config.toml
arch = "dit"
model = "class-conditioned image flow-matching model"
dataset = "simulated grey scan slices of phantoms with and without marks"
train_examples = 122500
image_size = 32
horizontal_flip = false
conditioning = "class"
objective = "flow_matching"
cond_dim = 128
targets = ["side"]
num_classes = 2
cond_dropout = 0.2
logit_normal_time = false
norm = "layernorm"
activation = "gelu"
mlp_ratio = 6
head_dim = 64
fused_qkv = true
qk_norm = false
inner_norm = false
patch_size = [2, 2]
layers = 8
width = 192
positions = "rope"
optimizer = "soap"
beta2 = 0.999
lr = 0.0041
beta1 = 0.9
shampoo_beta = 0.999
eps = 1e-08
precondition_frequency = 16
max_precond_dim = 1024
one_sided = false
adamw_lr_other_params = 0.0019
ema_decay = 0.99
steps = 20500
batch_size = 128
epochs = 21.4
lr_schedule = "constant"
warmup_steps = 410
weight_decay = 0.06
adamw_weight_decay_other_params = 0.05
Rows from block 2 of a small class-conditioned image flow-matching model, named by matrix and row number. Rows with one number belong to one neuron. Each number is 128 + 32 x the weight over its row's rms, rounded and kept within 0 to 255. All counts start at 0. Numbers have three digits each. After the name is the row's rms in percent of the matrix's.
Before each neuron's rows are labels from the 100 images, of 14976 (inputs lightly noised), where the neuron reaches its highest value: "responds to" is what is common among them. Only what is clearly more common there than usual is listed. The data: simulated grey scan slices of phantoms with and without marks.
# fc1: MLP up (model.blocks.2.mlp.fc1.weight, 1152x192), inputs 64-127
# fc2: MLP down (model.blocks.2.mlp.fc2.weight, 192x1152, transposed), outputs 64-127

responds to: belly
fc1.546 118:133143183128161116098180117123099152126089067115147078106104045142102136129143099126107088138130107159118122119002152168130146151142164134155142105124088053088179203090102127115157149115136126
fc2.546 106:124122100139144122158090133154130216135101158088128133139091071144210142139095152129096160136139115109121107136163143149117100129139115141132183094105126138193098162141138100105209097148178155

responds to: chest; dark spot
fc1.29 084:113161103144139174203146122096132128132101182120121131145137198154094181118095147086090000092075138114130096109154105112157150155108117160097100067143126077161167126156139098146146113172097144
fc2.29 071:123144095144130123086104149057166145116097000112124157146122181142175175165117123142172141098101139149136117126122101181154125102110126174090055154151132180186081094164155157085058101090122142

responds to: chest; dark spot
fc1.647 128:112166135120180086123055149189152112081121179084111108138153040113146121172184147101103230148165101142191128138137161070114058159108084170165171152148152163101135133137076190153130155122178117
fc2.647 129:123122142107194138138156082150116140117124151117122170115152045149133111163109094121233152174130109117120104134160154154100127083071163152110148091131073194107155111085187095112175120110175133

responds to: low contrast
fc1.508 069:179109116174131125110136087141098181091115107154203140139113112120136139122162090149109161095196094132124107178054176154111169048129108092180105085139120182123087132102092166129169158094222135
fc2.508 063:103080094154143096075122120044122089178117030139142135166095164134116159134164097173105096130103174117143116114074135129186171143105085148097052129129097139155142119155179155141146153072134095

responds to: limb
fc1.690 104:111128138064171104182104140105149107168134108047131138138101132083070098165095142100101162112137106109132127192159057094090175125143083117138112169108112119143165111157125056107082145144059126
fc2.690 117:128112182110165150159152097161143197151128203116146163141058109137113104173085119120113139114079128124186117132144123110133118124146123172104112087126148159076089094126155121083147126157130123

responds to: head
fc1.249 089:103101142112116094156132149135142120155093170138135113156116121099088167181114149098157129151033123103151093151145054112115122157117097175167099131157170141136131086149164033139114121101113127
fc2.249 087:119091202142126104132125135089087156100138043142158090119145097101191181104200102157132133141126146135155127073130123139156159121085071136089122188154114111186206177184111209069112119088103113

responds to: limb
fc1.53 129:171080097108187142162118104109092105103149149085112095146141112145153155180148104065154228148131137092126134151116047110119112124120142156152136186130119111133084176140120112111139144183092118
fc2.53 117:137109161131210156127102136200123126130094138095135143061109122126132145155123148080146053161095157147145118185132100115128123161179146109120147137129147113066094115096138159164081166112108126

responds to: low contrast; belly
fc1.67 111:125142104062169170192124102105142119127094103163123129129123119101130114062168133040130146133165142150204154142105114107102131134120094153166174144182140114158092111190106139142155095172138118
fc2.67 123:125131059139100183128147155138060102148075184115163087123169106138154080151100085106106168161134088155100147124118079185164104144113142147109178081106119135113158147107170130063153132109197172

responds to: limb
fc1.263 115:133162115144095140150166125123111078137154255113104144123131054140159131125133154103178176130128127144151131115165155144255066098120118125083108111128121127166160124175065003145123137124089107
fc2.263 095:146120129096111133146163143078077123141127146122118162157112145115160119123124093082107091149179131123106083055141132120051113124075158121099142161130159122197106082157131255120110123101078159

responds to: limb
fc1.256 111:138164108132199156192108072078151173135156107126102144106110142094099121116143145111138000123102148088134135151110132099168132136128156159163097105117108150169109107102183118127108139110115123
fc2.256 068:139129121135079083132133145087082111128150008115105167132150181122163126147130099139136092123174121122118100111170111153133122078109058112108063163134106142212118111107192178128086135062134177

responds to: dark spot; side: left half; limb
fc1.449 100:131057114071131086151138159127120101135125149113147061155141113184148116135119153155120174121113161099133149117200107144071137169152028143093194132143124115102132093123001101113145154150049124
fc2.449 091:144112113115123118153078157167145091177163170095147124128119131109157044120095118126126118121106181113193169126139077141114169177139162100094211140189167158126045124132098103092154069112133154

responds to: low contrast; chest
fc1.430 129:182188093123184089145111130114155089127111159168131131112192055177132104033139145138084158121117122113131144186118123150127157089094119190094209172142104163155166139108086132140195124115173088
fc2.430 146:114092146125184142116125119179141000120113179133173167135121068094170183235092163099136112174173155123135179133098169202100113152152162148136126174099120126162097137125095159111130154095176123

responds to: limb
fc1.649 074:144142093129100106127064165135113156126165125134099110162148211087093150201115176098110072110098182118128111218113042116134120121144136120194180126139166101125107122157166071159185097107112094
fc2.649 081:091129060102151158143112109152108123144144144087109115118100179152178169101141164084142147147237104152127153114107144122108128168132147157129170087141084086083079091095124139109167100143108203

responds to: chest; low contrast
fc1.74 146:101124127101111118133149106110124156075087174125128133122116107153139110147187125147107117114096110111165129121107141159106158073096120057133162143101141111134126137178095182147130126138123118
fc2.74 171:122114093180139118115136128141160121110091098165157178105151134136131053108123108118144138157131124096169151115056098138166158155110137156128138114173092161145101077184148140168108108098111141

responds to: chest
fc1.75 079:127156117131129135127153087091095158132183145090096090145144194154115101144108140191108134099126111124127137171106134116119098106183148150176156150149153119195107122085097165112120153091134153
fc2.75 078:154149162144142128141123169094130123148129017091177098067164073122097103181134181134107147084143148163132093106165101116132088121103163091165116118092206143192131095150075131076115122066198119

responds to: chest
fc1.415 112:077143127110166161156146121105106139161198178099087133157074057108111147112090132050182081164152074113138131149143167121112182134107118142111130148149101131110073044124155195099142142140126092
fc2.415 110:121083109080186116176139099171125152156111149162138120145191147154149139103163157095100149184116083082092153120110125107080120092176119112137160189127144118097187169065151059147141098178183064

responds to: dark spot; limb
fc1.696 086:096147160144158121154125140128153151126111137119125113142123097081127139143151109222137000148171129162102116142149151129114151085138161125138059183105131179182093153140117117145093142063074138
fc2.696 061:136126159115136131100128124084066114128105000168105138179104112143103143148145100161155173111131116122123124110179127142141152120093113100142040100110121138213171101173189120092098131048091137

responds to: chest; bright spot; several spots
fc1.517 104:107091106183124080139102116061141166097160120122114086140150075137060164109118157116105175088067114114096139150131112102155036138155128110102123129059142089098161121124142170120129159097079137
fc2.517 108:148116094123099133141130074147137148119159128099092107116186110108159024120065187165140148145142150140168124078166137146122122121166146124145165170145178099143149114168173109127156098160149126

responds to: dark spot
fc1.646 087:182145181086117095185138140106186100132067130110115157147136194088124134151119141152162164078154099114111129146102121080189159174178108152114153079092110073128156121072164055132141099128114055
fc2.646 098:105096120131153126127094115068115101109113178182111038126125129103104157107173118152209117108077092115102143110106110127112116155152111103130133136136061101144152158122104124201135125143155086

responds to: low contrast; limb
fc1.138 088:138130156109160086145134095148131116129130255119141149107126096159123108130135109119138000119137116135149128132121181159255108106134121135125153138149148146121125145199091133108108120108089120
fc2.138 061:151115150145079102115132134068115164111119051094149159131087167121097157119145091127136142102106144165199081124151169157192135113088117158095097111129097159163170107180101155177128117093087135

responds to: chest
fc1.450 129:129141141141137123126132130047109161146108143136080165121114149159133152108145125154103085147107131108164152115109108094051169150239127129121133148090116128137119074128168112115136133126110141
fc2.450 130:111094101112132092166147129088151181131150138146180127145111116097096107164154189043105172119085128090141106097170164141109095147198129165069163115125072139125080133122185080111127120115197086

responds to: belly
fc1.13 114:141124106090102096140092180102100134112111088106105114096085144097116076138112213054134238114078106079141110142134104101111116145142121097185159146116115075110236128168137130121168142166161105
fc2.13 090:137128141147143117148157119154181154121180188123125101126082169106158054098064192121086150065134157144109110127121104144156101153061077119159206149187192120109069144115151179124149111170143140

responds to: chest
fc1.435 111:133159127132139116138178104119125204100113159132132110133142083091136090113136116145117187134193078114126136152089163127165159133187163111126116141145132146145158119143115079119143106115097156
fc2.435 095:150116129131146147119133113130104092122113151156159151131164125163040103081157049138114106092138109182116119143125111108111152160091140116094128097111124111100165110107168190147163165205135107

responds to: chest
fc1.538 101:114146100119126195096180140093094112078096158100166120131093160097090153169128122105086145159121151134109131176148097111122176159128171127137123106150103144090149120063119088150141126110092192
fc2.538 130:125092162150100092087086127131130140146163119167080153123141110096128128101138110120161148157145140114115122147154127133185167150127070125170132145095067151066167135139160086113146121029128091

responds to: chest
fc1.377 113:170113125165128118124116101047120153130117107116087111134062172182045167126115136069117038119142100125159145140068148154119090181151129110159143153082091130123115027100181110116135128148078120
fc2.377 102:139054102159193127107127103078061146130109065157115149130189157132111119150150191058106104124157165131153103106100162135114161118141076120068058137111088141127132151139115125108080155138130119

responds to: dark spot; side: right half; limb
fc1.437 113:093123100120203116167174083160133104122118068131100136151104121119160161107144077101114131139170146110110154153081143118121136099104151096137127131102117202111135202219061069117195090089078082
fc2.437 099:139104137132103082133113166154155153115133200128141090128074137088118140104125061126109163128151116096133124146176166131126098151191188135127164104164107093184083125074184112135222133097199110

responds to: chest; low contrast
fc1.322 098:154133081077139079146119107014095095137107141119083164137207176121124138135170201073142080149100139077131102151070131139120182185120142135211131106141113136107079120105150128150144144121104142
fc2.322 105:136130161153169136134153104149135097153164218101117109123130116115111155107125114122109127115119119104146147092124172071150119163151128143131101153140069138099083125077136118118160175185116092

responds to: belly
fc1.737 102:102096073143153097172147116125130157151082106140088148097207089112109149126152081171107133127178180120157121148167091133123110098148122143127141097132165139144125107118137173119108110092114167
fc2.737 152:135146205140160109139157122103118134101088053090188073120133127178136145126119122055157126070095120114162098095049100112084117155147194139130121137129063135130199091124141069110103135136131123

responds to: chest
fc1.252 077:119145154073151150128170091066143114098155185138156121125195164072095063129114151123120211119085076098084156159149128111157170122135135139119187110147129114152099144174125148143153108085090089
fc2.252 075:168155162105102123166136150155097116111123243187125135120137128183090110101112132128104107107139102134131106124170182125073122152097185101111166134082160095115160131091121090118165110142168139

responds to: chest
fc1.157 112:130191122114124120141126116045133170124072119129078109151148133167105104180198170150123138115086079102140139070126122161156144186103147111139156125127098144143125127085079110139120125096105141
fc2.157 146:131149131160139147143156076086102114176089153127087173157145111100132105078177176116176137125135179118147133113076076110100131152127120086160156141092107159054159142119122044097126118127138146

responds to: dark spot
fc1.293 104:144171073074199140156105108124136130116118084100131115140140139106052107132081124150091178139152145092116108151063157112089138151160118145151143124121142152123142167047106141121144135110084109
fc2.293 097:123144068129118144165161163153157154133180204064084136150109063121164102109096145111190160104090061112135105138118133143134112173144214138178166160136120130127120124071169130131166088183125114

responds to: head
fc1.478 079:099179127121145128123134125100127123133181189115112116103123177142058153120121146157105109133060121171114099213183117110167153178139154115139129133140144121110132112105154128129143107145156129
fc2.478 073:124144156179116110069125106082144177084137000124136115128137190125175151136144173142164110177150151123154155071142106158149147085075086136135090119144139152116086083183171141103110100072145127

responds to: low contrast
fc1.306 076:131131154127144117121121101147140165129128255153114118149101108124119108095157110185140072136148126118148125104091153129255063111132107113155139141131130200152138175133100120128175129100088110
fc2.306 068:145114131207116135105127140075057164125000027117126148127118139162121153163159096158142125126149140147149076125120130136162165124057108129144067101140103157161193153129135054153142143100104125

responds to: dark spot; head
fc1.608 100:154114110119139138199118136152106109106104118082150137184151099158103165119101147012104157174122066097105112155182118131078200107098120151144178152106155060102178132112117101100074115154064147
fc2.608 098:136161104162132138113150142165122125195180106134104118130118200161080049114151110165222139137034128145209143171181077130151124157126155118130113110118155128128180121083136124131171065131144123

responds to: head
fc1.77 128:158174122127151111182087152168149147158120156100140089135102124157081130153148099110107143126156093139121157167100097097088134171190121097131150156156116141116097100190094147115211154170112150
fc2.77 140:131097132096140100145167184165108151152108144131139064136106128120123060128133110180168128184112077130087112130151107136149133142142106099095129103114155061095076074135135125126159132156113098

responds to: chest
fc1.613 103:074166138141133136152153117142169138162108178149107147132141104106090085090097112157159077132142166158136128130165185136194161141146139107128072088126120151134084139163166157147074130088112106
fc2.613 088:133119203151094112135123102120104129099144090123150164146163189147148168168148127153079101208182137136165167141164151097174153121078084127139039127137048164168200131116164166142091116134087147

responds to: chest
fc1.134 089:110135148081134089094141117136113117151148245117141137129135168172097115145103085147082255117097108119111123142139109105231136119119114102137139077131139174140106130155108122127158106055112132
fc2.134 068:142095130123099140121136089108180097115099155149072118144155085198138136092144082141144080120154123151107128111122161129109119165077193139115140130036158111088124125137119147126187105231161137

responds to: chest
fc1.93 114:098104179120113127115196081127115093142105124126152091120110105153112143183125094047123224154082173129114139173123079121131154079160098161152154102155129077140123157114149095157170144174091119
fc2.93 151:140105109171113140142092161140141108140121182164167179114159136112153079108137102102129120142097108155201116146133109152107147120140123092138202113120095080084123138096055104125197124148118134

responds to: low contrast; head
fc1.614 114:151186087104120164174082152143146154169123167092155164155117171165109113100141145185116100112153114145109133157151153134111171180126162119098137107162121177066055161123073117094159153099121156
fc2.614 097:128115080076078165110153120172081121103138181166195126154138203130064140121136134101102134153158113145115146140177158139129121124165124078134101135115131098089190134115154128124127093120116085

responds to: head
fc1.139 082:095094142141126157166150081162074134172123051117115123105117048120150161093098148127116127137123176159144141158151099165090150107098041130161126132101111149110198165124116025161100133111131077
fc2.139 077:139110113114098116097103132074123099149116077126153122104045149113139140118111123160117143100084139130094069133159183144154113064105097103155112115193169092171079092125114149125149161100107175

responds to: low contrast; chest
fc1.220 072:150144156126110128109116085115172169109126109166125128099154112097124050136134131149119198173147144117133184112108140110163132102122158177127154165116126126113158136064054047159137102109116107
fc2.220 059:151095112149136125103140178084076057171121097075175138112166103120134165177113179132091115179133106134146095084126134123137129108128129126152106106133140147147155108148096174084120147061083125

responds to: chest
fc1.346 093:120155157110186128127146135143111127131152151145143106136180118102108101125136147198054226106081091120155122145155123122216081092106151108124136115092121105098079130186112193166116137097157138
fc2.346 124:116128122099132199132107058126183111114117159160147147121193111155121102158126163131170140116206070121081158113102096159125139120128144058099184124133126113087142189168069088080117147162154052

responds to: dark spot
fc1.184 112:174052132088110135174100132053100150162165141128136150127151104111157152120172098053090123156177103093114114157187113123080090140144072156108193128190110043142139160134156069127151115138110082
fc2.184 103:149150075078158120144096083137168078140151167148063149106104158152091167129119069132142181106111131101138151145139100122151090071126122163168162154147122140106074151135110108102152119200097138

responds to: chest
fc1.576 064:133124136138115164094151126149079124100061149147126133135101072161116129135157119194092176111112100146154118092052147197113085090138078152181108144117116148113129172165087127057125143081201108
fc2.576 060:119098159146173089128148121078133153136111036139126118142100156089131123149170155107159140146126133098140086153110119148185167111108067116094054149147113182143143124156106158131136138048112101

responds to: dark spot; limb; side: left half
fc1.408 099:113122106094167182142123140165096144151096137093147147177055139186162136160124085182125159147144083121123157141165098104116125183128082201089153106113134132153150154153106084138142155122094138
fc2.408 095:139141153129074173170147169138127104145134181089147098101137091093138088163099179106148155000142137124126123157123128104117079131103139134141125152165130115157092102070143081153154095082170095

responds to: chest
fc1.203 100:111165055130092081177167174103134096086125154122129154167066142164084179191160145086113184174115145169132143149146108068157183169152109105185150142139106135110171048096186145121163141119095119
fc2.203 088:129108105133184127132086135092093054108136044113057124118118159142132115166137167101146120148123119148102112105196117101131125124124062106138123130128141131145134113103190089156142173083114063

responds to: limb
fc1.475 099:106086134133138083160119121046123148126105069090130164142139080137047170106105133132092157146070090183110146148124124119153080160173100137174072118120111155122164099169141091133180122105144148
fc2.475 099:164099131127121073137139137134090073163162127127093159120186099092149119144143151149159155144125124160192131120166133101106031094170197128142135154140075108131112164127143109118157124163128135

responds to: belly
fc1.172 076:143136124125111124149143154107139193110130076126139104105169072066119115168159128160087212120165125097127141204161131121077094106163160157120158121108133099158149165135045151099163142176084161
fc2.172 069:157149147129118149170109149135134055105190255139130145170131121144089142113069105130111088139148112168146079152161170101119080128089160120135184125138154136093158127083122170121177103184108122

responds to: dark spot
fc1.396 138:084095140125168129192072121107150086167108118107117150117131086166143146067121087087165157131157140150163143167123125163086113164126090163082119152110137080132086095211115146121158148126028131
fc2.396 128:128105098079136127174161103139147136145115189160177183133145142144106082103105124138164134148085174112063163119166152135129100118146104127124182128084138223068120074122162121200217101149201134

responds to: chest
fc1.680 112:126120132080105056107125082166166129108112133126180117139127161128181092126085103166130060124134156124115110134151116132093141126255141093148161124121145150139076162111098117128149113149116122
fc2.680 109:109106115116113151152158175124111173117147207162133155171178162113117081169172153101174123146140096121122160140154126161084103145186175172090154145109196107096085105113163108107089100125173122

responds to: low contrast; belly
fc1.353 094:133073147124176177159156099149113109169101069144173079147146161144208154118123128164120131133151135095100143170114134112151146170086132136166141196107126093157090127144138086125163129137121152
fc2.353 088:143149124140142150130130124143112152105149190186126150114153155153152180134037177150092129102132081078147127126124148140147153151133142182134185115131049142143078139101073189094150151092109150

responds to: limb
fc1.101 113:125131129138153114161154129173139146171120195088144160164103150163172110138118110083104177105139160203109142097097154128141127127082148122128128159124140159096169165050131059134128137113159142
fc2.101 086:127099124155132083112154115099140097154117068149109118150166146110104111147144013121133081061086143152076077127182135117141164156072112110126068134115120160173170121089157146188109188139132158

responds to: low contrast; chest
fc1.205 077:126161084121139084110103124100135142146142125126170101119162124073149094156170151152107206139170059105138108152142158111105120140106136096150121113115138135089109205181105168094179154143126151
fc2.205 077:136167156149115161114065118115112120117123000099156153117085115181121130133185136117059104112131136136130149128160116100143146112101162122069008122085169131099181131146109121189140137150135150

responds to: low contrast; limb
fc1.668 090:191194091117135164116102126075130175129168021133118084112099235091142133134125155094102147124060118116150144191097054073106125133152137147186126099113105100120195102115168131147155163140167154
fc2.668 063:108122109158168123077117135104119125148115000144146146094107126144115155162186136133115136146102143136122103066156081130137124103092066104109118118092079102183083128178137160154082101072121122

responds to: low contrast
fc1.474 119:174196109101124125146118103103104134150179148100131149117099138089144131137163107089102086114148125128129134134155140135146105173115180132108141160123097113136166141152136165138147097069115122
fc2.474 160:104158120110170169134112117135147159151152166147167146119134140112155050159127117150091123150117093157087080107214121157124143111164101159133193167113124104131113112148066115129139183166107098

responds to: limb
fc1.438 080:221095112100136142155132112135169155117148182127184150148104223121138150079126100117100189175090141172120136131103095068166133134096120117147074091153118144096156153098177024148160107113146116
fc2.438 102:143077174161137145134169155092154169133180133178099092127091134131102211150140115159092153142165187075110123124154073118202124138112097142098139127176118084122147110124199152166203117188082118

responds to: head; dark spot
fc1.273 078:113114158146175098180198129101149120127102150132151096118195097150170094200138141193092141155184077128126141138230199149137157145116155134069114129160116126176088131105042133117110117100105127
fc2.273 096:160145152141130085146086131133144104103103056074106151146099068169096193132129159180140111108121141160186119109160182133122114079121179137141110072124110153194216137065147141145091126141109110